config.yaml
dataset: "struck, bounced, scraped and rolled objects made by modal synthesis"
time_shift_ms: 100
hop_length: 160
targets: ["shape", "material", "action", "size", "striker"]
num_classes: [8, 6, 5, 3, 2]
mlp_ratio: 6
fused_qkv: false
parallel_block: false
layers: 8
pooling: "class_token"
loss: "cross_entropy"
init: "trunc_normal_002"
beta2: 0.99
magnitude_pruning: 0.7
warmup_steps: 360
Rows from block 2 of a small sound classifier, named by matrix and row number. Rows with one number belong to one neuron. Each number is 500 + 25 x the weight over its row's rms, rounded and kept within 0 to 999. All counts start at 0. Numbers have three digits each.
Before each neuron's rows are labels from the 100 clips, of 14976, where the neuron reaches its highest value: "responds to" is what is common among them. Only what is clearly more common there than usual is listed. The data: struck, bounced, scraped and rolled objects made by modal synthesis. In brackets: how many of the 100, against the usual share in percent.
# fc1: MLP up (model.blocks.2.mlp.fc1.weight, 2304x384), inputs 0-127
# fc2: MLP down (model.blocks.2.mlp.fc2.weight, 384x2304, transposed), outputs 0-127

responds to: string (81 vs 12); plastic-like damping (36 vs 16.5)
fc1.103:554500500500500500500500500500500468500500445575535500500500500500500557500500500500500500500500500500500549560500500535500552500500500500500500500500500500500540500500540500548593500500500500500500500500500500500500500500465500500500500500500500500457500500416500500556500500500500500500500500500500500500468500500462500500500500500544500500500555500500500500500564500500500556454500
fc2.103:500500500500500500500500500500500566500500458500500500500500500500500500500500549500500500500541500500500500547500500500457500441464500500500500444500544500555500500500500500500500427500500500500549500500500500500500534500540500500500500500500500500500500500582500500500567520500500418500448543500500456500443462500500610500532500500500500500500500500569500552500500537500500500500500

responds to: white noise (64 vs 8.4); thin (high-pass) (35 vs 11.8); clipping (25 vs 7.8)
fc1.153:539530500500500533500500500500477466500500521500500470454500500500500547500500500500500500454500500552500500500542550450456535500500500444500500500552577546456500500538570500500500500500500500500500500500500539500500500500458500529500500500500500500473471500500500500500473500500500500500500500471500500500468500500440500544500547500500538500500531500500500500436500464500500500465552
fc2.153:500500500500500500500500500500538500500500500532437426500548500475456534500500453500445500460465500500500457500500500458500500500500500500500500527500500500536500500440544528500538500500500527470500500450531448500454500500500500500500500527500500535477500500500537500500500539500469500500500538500500500523541500500500500500500500500535464500500522500448500500500500500500500500500500

responds to: string (100 vs 12); medium (95 vs 32.8)
fc1.18:500500500533466533519500520500522471500500500526556500500500526452500533466523500500500445541531535500500528500500500500473500500455531439461500500500539500500500550459500461500500528500500500526500523500500500500500500470472428551500538567478500500500500500470523467526468462500500500500500550500544533527469500500420552500500500500500500500500541477533500500467537500545500547500447
fc2.18:500500528526500500517500534518500500427476477500527500500500535462482452454520545479500539513551500478475500461500500533523500500438532486529500473522500435471466500500472500515500528500466480521500500538500500524500475556445459546522534500513500532521500489500523483500500536566478500500500477484500500500473432500473516523478500500487470500500500482532500500461500500500474531500500

responds to: repeated hits (71 vs 19.5); steel-like damping (66 vs 16.5)
fc1.260:500500474500457500500529500500500447464500500559500456500500500500449500559500500500500500500500500540500552500500574454500500500500535500500500536500554551500462500453500459500458532500500500500500500500542500500500500500500500500525500500538500558500500500570500467500500500458500500500500500500439500540500559500500500500500500500500453470500500500452500500500545500500500500500500
fc2.260:500500500444500500500500500546500472500451500500500500500500500500460540533500531500500500500500500500534527536500500500524500500500542541531500500524528548578500500456548500500500500500500500500500500453464525500427500500500500500500500500500539526434461471500500500500500543538458524500500500558469500526570520500500500500500500500500474500500542500500500533500500442500500454500500

responds to: material: steel (56 vs 16.5); white noise (45 vs 8.4); pink noise (44 vs 8.7)
fc1.12:500532500468500500500500549500500500443500500500465500500500531479500500500500500500500500500459541537500567500500500468500537500448500530500537555547500500433500500500544500500500462500531500500500500475536500500465474500441500553500500500500453500500464500500500451500500532500550544456500500463500500500500500470500462500500500500500525535500526500500532528500500500522500500456500
fc2.12:500500500500500500463500500500500463500500500500500500456500500500456500549500500500500545500456500500467452500500500500500500476443500500500471500500500500500500580500500500500500531500500500500464500500557500500438500500532500500500451551500500500453459500500500500500474500559500500500474545475500500525500500500500531500500500500475465500500500500500460500438500500532500500468524

responds to: large (95 vs 34); membrane (92 vs 12.7); ceramic-like damping (48 vs 16.4)
fc1.569:500500500500472500500460500500462500500465500478500500500500500500500529459500500500433500500470500500500500456500548500500500437500456466500500500460500500500428500500500539500537500500500500500444500500500500500500500500500500567500500500470545524500500535500458500500500500500466529538500470469562500552540468500500500530500522500474473472464500500500500500460527500500500523500437
fc2.569:500500500500500500500549500500500500523500500500470532553472462470518500540500500544556500500500500500500500500528500500521500553500558500456500522500500539527567456500500500500500463500523500500549479500500500500447500470519500412454500452500500468521500500500500500500500477461524474500475500500500500500500526500500473456500457456500524500500500477544500522500500530500500500500553

responds to: large (80 vs 34); white noise (50 vs 8.4); pink noise (29 vs 8.7)
fc1.430:500500500500500500500500500446452442500549500500442500500500500454500500500500500500500500500500500500559544500500500500500500500500500500500500500500500500500500449500550454469500500500500428500500500420500500500500500500500569551500500455500500500500500500462500500500500456500500500454500500500500500500572500500426561462500500500500500500500500500500500500500500500500500571442500
fc2.430:500500500595500500500500500500500500500500500500500500430500500500500500500500500500500500500500500500500500500500500500500500500500500500500500500500500425500500431500500500500500604500500500500500500582500402500500500500500500560500500500500628500500500500500500500500598500500500561500500500500500500500500500500500500500500500500500500500500500500500500500500500500500500500500500

responds to: material: steel (38 vs 16.5); pink noise (34 vs 8.7); white noise (28 vs 8.4)
fc1.220:500500500500500500500500500530500500500500500500500538500500500500500458500500500500500453500470570500500545500500500500500566454500500500500500500500500500500500500500536500466553500500500500500420500462500500466447500449500500500500500500500500450500500500500500500500464500446567500474500500500500500500500500572500500500500500500500500538500538449500500500500500500500460500500464
fc2.220:548500500500500500500547500500500500500500500500472500500500500500500500500500500500500555462500500500500500500500500500500500500453500500500500500530527500425500519475500500440500500500455500500500500500500500500500385500500500528500500500500500500461470500500500500500464500500500500477500575500500542500500500453500500500448500500500500500500500500442500500500500500572558500500500

responds to: clamped rod (81 vs 12.1); scraping (64 vs 19.9)
fc1.301:500500500500500550500500500500500500500551561445463500500500500500500500500500464469500500500500539500500465500500500500500500500500591500500500500500547500500500500500571500500500464500545500500500500436500500500435466460500500500455500500500500500447448500560500500455500500538500452429539500500500467530500500500500500547500500500431500500551561471500500500500500457552500500500500
fc2.301:449500500500519542500500520500500545500556500569500500500500500500500500536500500500500500500500469456500500500477500462500500500500500500524467500500443500500500500500500500500500540453500500500581500500500500500500500500500540500500500500500500538500500500500500551462500500500461530500500500500500500500500500500500441500560450500595500500500438500500534544500500567500533500559500

responds to: hard striker (89 vs 50.5); bar (83 vs 12.6); action: repeated hits (46 vs 19.5)
fc1.673:500566467500472470500532500462461452500500500442469500500500457468500500500460500500444500500500545533500500455544500500500539543500548544500500500500532500500500500500543500437543449500562477500500461462500500500500500500500500463461500454500500500439454500500500450500500500500500500439500531437500472461500500465466500541500500455500500500577500500542500436500500472500452500500500
fc2.673:500556500500500500557423500528500500500500500547555500441451500563500500500542500500500500500500460463500500500538500500481500460500431458500527500500500500500500500500526500539535546500500500500500539526500500500500531500500500500500500500500500500500500500500500451500500500500500500500531479547500500500500559539461551500500537500531447463500500500522500500500500500500464500500450

responds to: square plate (99 vs 12.5); small (77 vs 33.1)
fc1.396:536500449527500558500468500500500500441500470500468500500500500500500446527538500550530533500500500500500441500500500557500500533500475500563457500441458548500500500500500500500500526458443478445440500500561500500500500529536500560500500532500526500500500471525473500500424500500500500457500500500544500500500549500500462457452466500500500528500500500524500500500500500500500500433500
fc2.396:534500500500532512534500478500500520460467463525531546534466500515500500523500527500545500500500523475500500500500500532482500486500500500500500500485500534500474472500500453514500500500500500500500500500500500464500526500500500500471542450500500475500456500521500471500464500500500464500500500568500535479460527500500500500500526455522500525500500468518500500475500470479500500500500

responds to: steel-like damping (65 vs 16.5); clipping (61 vs 7.8); text has "clipped" (61 vs 7.8)
fc1.579:527500500500545546500500500469500500500500461526458500500500539446500500500500500500500500460468500500500500500500538500539524500500500500500500500500500469472457500536500500500500500500500500500500500500500544500465500500500500500500500500500466500500463541500500500543500500500500500500500500500500549500500500500464463500537500500441547535500500500500500460500500445500500460500467
fc2.579:500472500576500500500500500475500465500500500500466500500500500500477500500472500450500500500500455500500500500500531500500515500500500500500471500548500500500500500500535500500500529500480500500470500525500392500545500500500500500500500500500483500545500500463526500500463500529475500500500552500500451500500534467500500528500500500500500500500477500500500500500500500500459500500500

responds to: white noise (35 vs 8.4)
fc1.135:500455457500500500500531464469450500473451500500500500500500529434500500500527532457500436500500500473525536500500500500500500542500500500444500500500476500443531500500500500500500500500500500545500500500500477542500500526443500500454500470500500549500500500500500456500539500437475553533500500500438500500500452533376500500500500456500500500500500500500500500500500500456500500526533
fc2.135:500500500500500500500500538500500500500500500500500500500439475553500500539500500529500568500534500552500500500500467532440500438500500464563500500440500545500500500524475500500500500435500500500544473477531500500461500500551500500500500606531500500444500479500436500500500500500500500500477500500500500500500522500556500444500500544546500500500500472526452525500500500500500536466500

responds to: text has "noise" (37 vs 17.1); thin (high-pass) (29 vs 11.8)
fc1.38:500500500500429500500500454458500454438500500500500500538500500500578582500454500500500500500465500500500500500500459500500539500500500422500500500568500500500500539500500452447500465500500500500474500500500500500469500460500500500500500465500544500500500500500500433500500471442500500500529500500500500500500500547442458500500500456465500500551500446460500443455500500500464533500500
fc2.38:500500500500500540500500500500500436500500448500456500456524500500580500464500500500500500500500500500545500548548550500500553500500500533500500500500500500500500500500500500458500456461500548439558500448542500500500500500500500500500500500500500500451500500500500500500500500500500500500500418500500500500560500555584420500500500500500500500500554500500500500500500468500453500475500

responds to: clamped rod (41 vs 12.1); mains hum (39 vs 8.8)
fc1.589:528500500500500500472563500450472500500500500500465500500500500500500500500500500530500433449449562500500500466500500500500540500500535500500472500500523535467500500500500500500500500500562500500500537430565500500441471500500500500500500500500500500500443500500500500500500500500500500531500500431449527526529528500442500500574500500500466500500500500500500441500500447500500500500570
fc2.589:500500500500500500500500547500438500500500500500500455500500500500459500558500500500500547452453548500500500500500500500429549500500500500549500500500500500445500500500500500462500500473500465500445500500545549500500500500500500569500450500500500527470500500449464452500500500500500539459500500500500500500500500500474500500529500532500465500533459500443500500500500500529500533500500

responds to: string (100 vs 12); medium (75 vs 32.8)
fc1.324:551500500548500598550500500465500500454533463524500500436500500500500500500500534500500500500500500500500500531500500500500548500459500468500450500500500442500500531500500500533500500500500500500500500500500476500500500500500545581500535540555500500500500500500522476470467500560500500500500500500469520500469462500427543528500528500500500500500500500553455471500473500500500535500500
fc2.324:527500500500500500500500500500500512500500500500500525500476530500500419500514500536500525500555476474500500500500500529542500577500562514480482500500500500500500450480450500500500500500470500500468500500470518500500500558500500500500516461500500480500500468551530500500500526500500472500500473500500500465467500519500500452456500449500500500500500500500530459500500500500500458541540

responds to: membrane (36 vs 12.7); thin (high-pass) (33 vs 11.8); mains hum (28 vs 8.8)
fc1.761:500541500500500572500500545465500500500500500500500500500500500500500500500500500500500500500460578500500500500500500500468563500500538500500500500500553500463500500500537500500542500500500472500458500500500500500500536500451500572466500500535500500421500500544500500500500547500500500500500539457500500500500549500426500570540500500500500500500500500500500470500534447500500500500500
fc2.761:500500500500500500500500500500500500500547500552455426453500500500462500500500500500500500500445500500500500500500500500447553500500500500500500500500500500500500560500554500454500556463473500456500500500545500500500500500500500500500442533500500500446500500500500500500466500544500549500500500500500500500500500500451457562538500500500500500500500500434500500500500500500500500500500

responds to: hard striker (86 vs 50.5); round plate (59 vs 12.7)
fc1.721:500500539559530500500500535500531500500525530470530500500435500500500500548500526538538500500500500500500500500500466500431500468533524500500500500500500500450526576500528431500500500500533500500500468500500500456464547471546473500500500500538500447465470500500500500540461500500500500528500500500500500500500563500500500540500500500500500500500546500500552560471500477500500500500500
fc2.721:500450500500500500500481500500500477532540500529500469500532500500500500433471500500445500464500500500551451538481500430559471548500500471541449500464473459500470500500500523500500500528538500476521538500470482570500500500500500544523475519500577500500500500528500554500500500500462500468552500500500473500450459524500500539500500513460476500500500515500513443500500533500500500500500

responds to: material: steel (41 vs 16.5); membrane (38 vs 12.7); mains hum (32 vs 8.8)
fc1.619:593533500478500500549500500500500462554500500500469529500500500500500500532500471500457500500446500500500532500500500500500500500500552532500500543500500500500500500559553435500500500532535500500500500500500500500500500500500500473500500500535500455500469500526528500500500500500500500500500540500500500500500533500500500500500552463524543464500554500500500462500500500530500500500536
fc2.619:533500500500500500500500500500550500500539537462437446460469500500527460500486500500500500437537500531500426500500500500475500540555500500532457500500500500500500500528500532500500520500500500500500500469500500500474500466533500519500500500446500500500500500500500521500500500500469454426481536500500500500438500500500553500500500500457515517500500500580500500500500500439500500467562

responds to: membrane (55 vs 12.7); material: steel (39 vs 16.5); mains hum (38 vs 8.8)
fc1.305:592561541457477531500500455461500455543500500500500500452500500500556559500500500500500465437500500500500549500500500500500542500500500500500500558500500500500500500542500500500543500539541500431500528500452500466545500500500500500500500500500500446454452569500500500500500532500500500500500500453500500500451500523500456547525553500500500500500500500500500500500551472500500500500500
fc2.305:500500500556437500500500500534500500500500500469472416500500500500500500500500500500500535500500500500500448500500500500547500500500500500500500457587538500500460547500500540500500500500449500500500500500500428500500500500500500500556500543500500500500500456500553500500500500560424500500457551500500422500500500500500545500500500500452500500541500500500500500500500500536500500500535

responds to: steel-like damping (55 vs 16.5); white noise (32 vs 8.4)
fc1.284:592500500500500544500500500500500417500500500500446500500500500500534500455500500500500463460444562500500500500500500500500550500500500500500500500500529500500460526500534500500500500500541500500500500500546500500500500500500447543500500541500500500448450500500500500466458500500554500500545500500500500500500468500456500500500547476466561500540557500474500500500500447500500477500500
fc2.284:500500500500500500546500539500464500442529528500500500500500500500444500552532500500500500500500500500500500500500500500500500500500500540500500500538500500500500534500500500500500500455500465500500500500500566500500500500500500550500500500500500537500500500475500500500500500500500500500500500500500500500500538472453500500521500526566471500553457464409500549500500500500500537500500

responds to: white noise (71 vs 8.4)
fc1.382:500500500500500500500500557500500500500500500500500446500500500500500500500469533542500500500500500559500500500500467500465500461450536500500500500500500500500500500500549500500538458500500500500500500466500500461451500455500470500534500541544500500408468500556500500500462500500500500545500500455500500500567500500500500500500500500500500500556500500500500500456540464550500500500500
fc2.382:500500522500500500500500500500500529558559550536500500555500500500500500500500475543500500500500500500500500500484472442472480500500500500500442500472453500500500500500483500500450500500536500500568500500532500500500500500550500455500500500500500500500500500500477581500500500500500500500500500500529500500470500500500500500577459500500500500500464500500557500500500500500561500567500

responds to: reverberation (69 vs 25.1); text has "room" (69 vs 25.1); text has "reverberant" (69 vs 25.1); clipping (59 vs 7.8)
fc1.264:500500500525477550500472500500500500500500500500500500473500458500500500527500500533532500500500500500500466500534539500472500477558500500523432500500530500500500500500500500530456500469500500500500543500532471500500500451541500500500500539500500500500500467500554500500448500535500500416569525500533500521439500500500583500500500500500500500500500500500500500500500500500500500500554
fc2.264:500518526500500500536519525500550500539500500517500500452500479476547500464500449500500462500500500500472500500521519553455521500513500450449500534500524500541500500556500500500536540500500500500500464500500500500444500500500500500465500542500457500500479521500477545500500549500460433500500500500500500500500538500500539500500476474520551500533534500558469525481528500483500500500500

responds to: steel-like damping (48 vs 16.5); bouncing (47 vs 20.5)
fc1.234:561500500500500500500500457500539500462500451500500500457500500500500500500500500500500500408500500451500500500500464500500500500445500500500500533500500451435500500460500500500500500500539454500446500500500500500443500558447500500535500500500500458500500500500500500500500500500500500500500500464500500500500448544442500500500500500523500500500541500500500500500500500500500539423500
fc2.234:500468500549500500500435500500500500500500438468500500500500500500500418458500535450500552500542500500500448500466500538500500446500500500548500500500500500500429500500500500500500500500500500500500500500500437500500500572500500500500500546500500500500500500500500535551500516545500469500500543500500500500500500500608500474437500500500500500500500500500455500500500546500500500500500

responds to: string (100 vs 12); small (100 vs 33.1)
fc1.719:540484500500500548500500500481500500437500416500460469475500500500500469546500529500500552451500500478466471523500500520500526531475540500550446500500453448464500500500525500525542500500500500500478463500546500500434500529500500500525500500544500464500500500500500500500500500547527500450500460500500531500500465527500479500500535500500500500500479500500500479500500500466500500430557
fc2.719:500520533540500500537500544541500500439482442500547500545500552471500477457524563458500521500524500500500500500500500538500500500435529500522500477500500463478444500500500500519544478479480477531527500551500475531485500528451465500519527524540500518500500500526500475535500527538500482500500473500500500500456443500500530531500524513500475500500500469523500480472500500500472540500500

responds to: string (100 vs 12); medium (100 vs 32.8)
fc1.93:500500472500472550531525536500534500500500462538500500456533535500500500473500540500500459530500537531500543500500525500461548500452543423500475500500547500500500500500500453500500500466500500500545500500500500500500532446458470525500544527500500530500500500471500459500468500500500500500500500500535500500500448478439552500500478500500500500500524471553500500500500500500500561500500
fc2.93:500500500549522521523500532500476500457500466500500525537500500460500453473500522475515535528542500470469519451500500534500500500412528500500500500520500424474500500500500449500500500500473482532481500537500500500500471550427455517523527500544475541531500479500517481518500536541468500500462486500500520500500439500482518500472500500500500500500500500519525500482488500516481500500500

responds to: membrane (38 vs 12.7); thin (high-pass) (36 vs 11.8)
fc1.452:539500500500465500555500500500500500500500418500500500445500461455581500500500500500460500500500538500500500500500526500500544500500500464457500500500541500500500500554500500500500500500532500425443500500500500500457500500500500554500500500500463500500500500500500467500500544463500500500500500474455544542451500538461500500500546500482586500500500500500469445500473533500500500500500
fc2.452:500500456540500500500500500500500500463500500500500500500500500474450500500500522479562577463457500500465500500500500500500552500472500571500500500500500500500500500500548500500541537500500500500500500500500459500538500500500477500500500500500500500500500500460500500500500500541500500500500500500500500500500500453500451500500500500500463500550500500555500500448538500500429500520500

responds to: white noise (55 vs 8.4); bar (44 vs 12.6); thin (high-pass) (40 vs 11.8)
fc1.218:500500460500455525462500500500500500500500500500469500500500431500446438500500458547500500500500532569500500500500468500500500538500500500500500500500500525424500562500500500416500500500500500500500500443535500500454500500500500500500500500500500500500500500459500500446465500500534537458447530500500500500500542500500500500500500500500500500500500500536500500500500500500500500500565
fc2.218:500500500500500500500500500500500500524500500500560500534500574500500500500500500500500500500535429441500500529500447500525451500500500500455500500459500500500478431500500574560500500521500500500561561541500520500500500500500500480500562500500500500500545500500500531500566500500500500500500434500538500458424467500500500500500500500500500465407500500500500500500500527526500500553500

responds to: clamped rod (30 vs 12.1)
fc1.437:544579500500500500500536500500500500500500500500457500500500464466500500532500500526500500500500500500465500475558536500500565500555500500500539544500500500458500500547556500463500500500500500472459500438539500459500500500500500500500500500500500500453465500441500500500462539500500500500536536467477500500500500500473532500500500500500551500553500500500500500500500500500500500435500
fc2.437:500500500500500500500500500500500500500500500500457455500500500500451529544500500500500529434441500500467500470468500500500570500500500500500500500566500500500500500500500500500528529479500500500435500500500500500500480500500500542500500500500500537466500500456500500500500500500475500467449571500500500500500532469500500500528529500500500523555500500442500500500500500500500500500500

responds to: medium (95 vs 32.8); square plate (66 vs 12.5)
fc1.717:500500500500500549583500554500500451500546529500500500500500500500500500500500568567559500548500500500567500500500500500558500500500539464500500500500500564459500541500500456500500500500538500445461500476500500500500553431500500500500500423500500462500458500553500458454463500500500500500500500500500448500500547537500500500500500500500500500527500500500533500500500461500500542500525
fc2.717:500436500500500500500500500500500500500539537500566458431500459500500500500500470500464500500500439500500500500500500459500448500601475500546428500457500470500500500500500547500500558550500500500500542500500500500500500500552500500500471500500500500500500500500546500500500500500450546500550459500545446500500500500500500500525500522500500500420500547500500500500500536500500500500500

responds to: hard striker (98 vs 50.5); bouncing (64 vs 20.5); ring (53 vs 12.6)
fc1.432:560500553540500541500500528434500500500500571531500500500500500500500500551500500500500500500500500500500500500534500500500528500500500500500500500500500500500500578500500500500500500500540500500500500459531500500451500500455500500500547465500500500500471500500500530424447500500448465500500500500500468500500500500461500538522500541467588500471500500500500500500500500548500500500544
fc2.432:500500460500570500500500500500431553500500536500500500500500500561500525500500500500500500454500541456500500500462500453454500500540428500557500500500429500500500500500500500500500545500500500500500500500500500500500500500500500556500500500500567500500500500500460500500500440500500547500500472527500500500500500500500473500500500528563500500464500500500500500523500500500500500535469

responds to: clamped rod (54 vs 12.1); mains hum (31 vs 8.8)
fc1.724:500500528500500500500500500500500500500500500500500468473500500500500500500500500566500432531462556500463500500533554500470565500500500457500500500500553500441500500500500500500500453500500500455500500500549500470500500500500463500500500500500500500456457500500500500500459500500500500500500536500500500500500500500454500500500536468465541500586500500536500462461500500500464500450544
fc2.724:500500500500500500500500500500471500500500550500500500500500546500500500500500500500439500500500500500500500500500500500500500500500500500500500500500430500426500500500587500500500500500500500500500500500500500500500500500500500500500500500500568500462500500500404500500500500500500603500500423500500500500500500500500500500500500500500500500500500500421544500500500500500500500500500

responds to: repeated hits (44 vs 19.5)
fc1.54:553546534500473500500500470500463500500465500500500459500500542500500500500467500500500500500455533500500549500500464500500500500500500474500500500500500500457500500500500448466500479540500500500500459500500500500500500458500500441464500500540500500443463500537500464500500500500500536500530500472500500473500500500500450500500530477500471500526542500500500500461500448500500541500500
fc2.54:461500500464480500500522500500500571500500500500500500500500545500467500500568533500500500500500500526557500500500500500500470470500500500500500475500500500500500500500470500500500500500438500538500500500537572541500543584500520500500538500500500547500500472500500500500472532500500455500500500473500500500500500500474550500500500500500500500531460500500500500500500558500500533500500

responds to: string (100 vs 12); large (100 vs 34)
fc1.505:500548500464500500500523500500500500500459500500546500500500500500500500480500525500500500500500526500500500532500558474500500451537500500500500500500500500500471500500500544500533500528500500500500553500500500471500500456466465500500531500500447547500500500500538500500500528443500475480548500428500500500441555500500500528500500467500500500500533500500500465500546500500500500526500
fc2.505:500525527500500500512500534500500500462500473479516500500526558448500462444500529440476500500529500500500500500468500519540500500415500457520511500513529448467449500500475500500500500500500500518500500525500500546500459561447462546515500500500500500500532500500500500500530548580500460500500481461483500500500423500500500549500500500500500500500500474521500475478500500535472500500477

responds to: steel-like damping (76 vs 16.5); round plate (72 vs 12.7)
fc1.32:500500559500500523551500500500500425421500500500500500500500500500500500500500500500500500500500500500500528500533545500500500500500465500500500500500500500500442500500500500500500447500500500500466500500532500500456500500500500450500500537538541500500457500500535500500500543500500500500594500500500500500500500500474528500500500500500500500500544500500500500450500443547500500500500
fc2.32:500561449500500500500500500543500500500432500500500500500500500500500467500500448542467500529500500500500500500574500500500500500547450500500565500500500500500500500500500565500500500500500500500500569500500500500500500434500500500500500539500500500500500500500500500500500468500500597500500418500500538500500500500500500500454500500500500461500500500500444500500500500464500543500500

responds to: repeated hits (75 vs 19.5); steel-like damping (50 vs 16.5)
fc1.364:500500500500500500500500500527500460500500500500500459528500500500452550500500537500500500500500500500500470500552564500500500500500500500500500500500500534500500500500500500500500500500547537454472500500500500500500537500500500500500500500500500500500500500528562500500467553500500524500583544462500500500500500500432500500528574500500500500500543500500500500461535446500500500500500
fc2.364:500581471500500500500500500500545500500500500500500500500500500500500500468500455500500500500449500530500500500562500500500500500567500500500556533500463500465500500500500500500549500500500500500500500500500500531500500500500542440500500528500568500500500500500500500500500453419500559500560445459500552500500500500442464500500500500500500500500528500500500500500528500500500523500500

responds to: steel-like damping (40 vs 16.5)
fc1.741:500500500500500500456500530500500500457534500500500447500559500500500500500500500533500500500500541500588525500461500443500500542555532500528465524454443500500500534500500500500500439500500500500500500500500500538441467435500464500500466466500543500500472500549500500500500500500500533534500529500500500500500500500440500500528541500500500500579535558525500500500539500500500500461500
fc2.741:500443500477500528500500500500484562500535500500500500500483500500500500532500447500470531476500500500544446500445485500500447500500500500525455447500500500500500520500461500500452546438448500500500500500546500500500500551551500562500464500500500500466500465500500550500477470500469500452464500500550500548500500500500471450500438568500500500461461500464532500500500577544545500500500

responds to: square plate (95 vs 12.5); medium (95 vs 32.8)
fc1.268:500455472500532526500500500478474500468500546500500538500458500500500455500500500545532500450500464500500452500526500551500531500554500500500500500500464500441552532500500500500500500500462472459424500467500500500462536500500500538533557500468500500500471500500475500500460500500500477500500500549541528500500573500472468500500524500500500475500500500500500500500500465500500500500500
fc2.268:500500500441487469500500476481500516546500547500500500500439463515500500500500467520463473500500500528533475500500500500500471573569530500500500500476500500500500473500476500478479500538500500500515500500469570500500500500525521500455500457500534446533459500500537500500500500448500483500500470487500533500467522500456500478500500432500500500500500520500500447500500500459528500500531

responds to: medium (81 vs 32.8); bouncing (56 vs 20.5); rubber-like damping (51 vs 17.1)
fc1.144:500500500500534552500534500500500472500500500555500500500500500451500500448500474539500500500500500500500500500572500500500557576500500500500500543529500500452500500500533500500500532500545500467473500462500500463465500459445500500500500500500455500500500500461500500466500500459500456500500500500500500500500500500500500500555500500500567528500500500500500500500500500500500500500531
fc2.144:455472500500500453479500500500399473500500500500527500500525500500529500466500500465500500537500534500500500500473500500500439532552500500500500500500500500500500500536500472500500500457500500500500500529500500500584500500500500500500500500500500500541565500500441500500500469500500568500500500500500500500548500470551456500521456538500547474444462500415530462500469500500500500500473

responds to: large (99 vs 34); rubber-like damping (36 vs 17.1)
fc1.418:562552457473500500500557500500500434500500500500500500500560532500500544500500500500500444500500500500500549500500500500500500500451500500500500500500500500500500500462500500500500500500500465460500500500500500500500500500500500536500500500546590500500452500556500500500500500500500500500500500500500500500500500500500500500500549452500453500500500421500500500500556464543500500500500
fc2.418:500500540500500500500500500550500500500500500500500500500558458500500500500500500414500500500500556500500538500500535500500525500500500500500500500500500500565500500500500429500500500500500500500500500500500500500500500500454500500500446500533500460500557500500500500500500500500500500500500500621500500500500500500500500500500500500555500500533557500431524559562500500429500500444500

responds to: large (75 vs 34); membrane (47 vs 12.7); round plate (45 vs 12.7)
fc1.55:500500500500500500500500500500468500450500569454418462500500500500500423532500500500500500500500500529446500458500500500450500500549500467554455500524500527500500500500500552464500500500500500478448552466500500534500500500542473500500500500500500500532500434532500500500500500500528500459529469460500500500500500560535500500500500500455500500500469537500558474472500537500459500468500
fc2.55:526474500500531533500552500470500519500500453539542526519500545500479500500521528500519500465500500500541526500474500460546475500467500500455500500500500500540500500465500500542500500546500500500500500500500500500500500500461564500500541440500500500500431500500569500500534500500500453520522500517455500500466500500500500500500500456500471500500500500530500500500500474500500500548549

responds to: white noise (52 vs 8.4); material: steel (40 vs 16.5); pink noise (38 vs 8.7)
fc1.124:500500500524500500457500500500500500500500500500500500500500500462532500500500500500500500500453570500500546500500500500428554561500500500500500500500500500451500500500537500477531500500573500500455500500500500500457500500500500500460500462500500500500465500500500500500500537500523526500500500458500500558453500500500456500500547500463562500500534500500500500500538467500500500456500
fc2.124:500500500500500500500448500500500500461500500500500500500500446500450500588500500500500547500500500500500444500500500500500500500452500500500500500559500500500500598500544500500500500500500500500500500500551500500500500500500500500500500500500500500500500500500500500500500500500464500500460582500500446500500551500500500500500500500500459500500500500500460500452500500572500500500551

responds to: text has "noise" (59 vs 17.1); steel-like damping (58 vs 16.5); scraping (53 vs 19.9)
fc1.647:500500500500500500500500500500500474500500500500500500500500500500500500500500539500465500536548549500500542500500565500500500466500500537534500500446453500500500500500545500500500500500549500564500500500500500500500601449500425500500466500549500532500500460543500500500500538500500541500500500500500500536500451528500500500500545552500500500500562500500546500458500500500451555500500
fc2.647:536500537462500545465500500471547500500500500528500500473500500500542500500500500536500469500550500525531500527544500500500500500500500437500500523500500526524500500524500529450500535475500500456543500456547537525424500500500500500468500542500500500467457500500500547432460500500500500449500451500500500500500500500500445468500458465500546500548500500549500500467546500458462500500538

responds to: string (94 vs 12); hard striker (80 vs 50.5)
fc1.223:500500500500462500549500500500500500500463500500500500500395500536500500500500500500500500500500500500500551460535500500533528500500500500500500500460500500500500500500500500500536500500500472500462500500500500500500572500500500539500500447471500459500500537585553427500500500500500500463500445500500500500500540500427546500500500500500500500500500500535446500500552500500500500500500
fc2.223:464500500558500500435500500500500500537500500536500500544583500453500500500470500500530486500500500500500500535500500437500468500500500500500444500500500500500500500500500500500500500500532500500527500500500428500500500460500457500500500500500500500500500500412500500467500500500529500500500500530500443500500457500500468500543470500500500500500500500436549500556500500500500500566500

responds to: clamped rod (29 vs 12.1); mains hum (26 vs 8.8)
fc1.39:546568529500500529500541500475500430500500500500446500467500464500543500500500473500500500432458558500500500464552500500500561500500500500472500500500500531455500500500559500454500467500500500456456500450538500500500500500500500537531500500500500500431467500500500500500536579500500500455500537500500500500500500500439500500500500500500500500500500500500500500500500500500500500500500
fc2.39:532500500500500500530500500500476500500526500500450443500500500470457530538500500500500522443454500500500500473500500500500582500500500500500500500546500500500500500500566500500500534500500500500443500500500500500500500527500470544500500500500500549500500500446500500500473537500462500500500580500500500523500500479473500500500500500500500526551500500500500500477500500500500500500500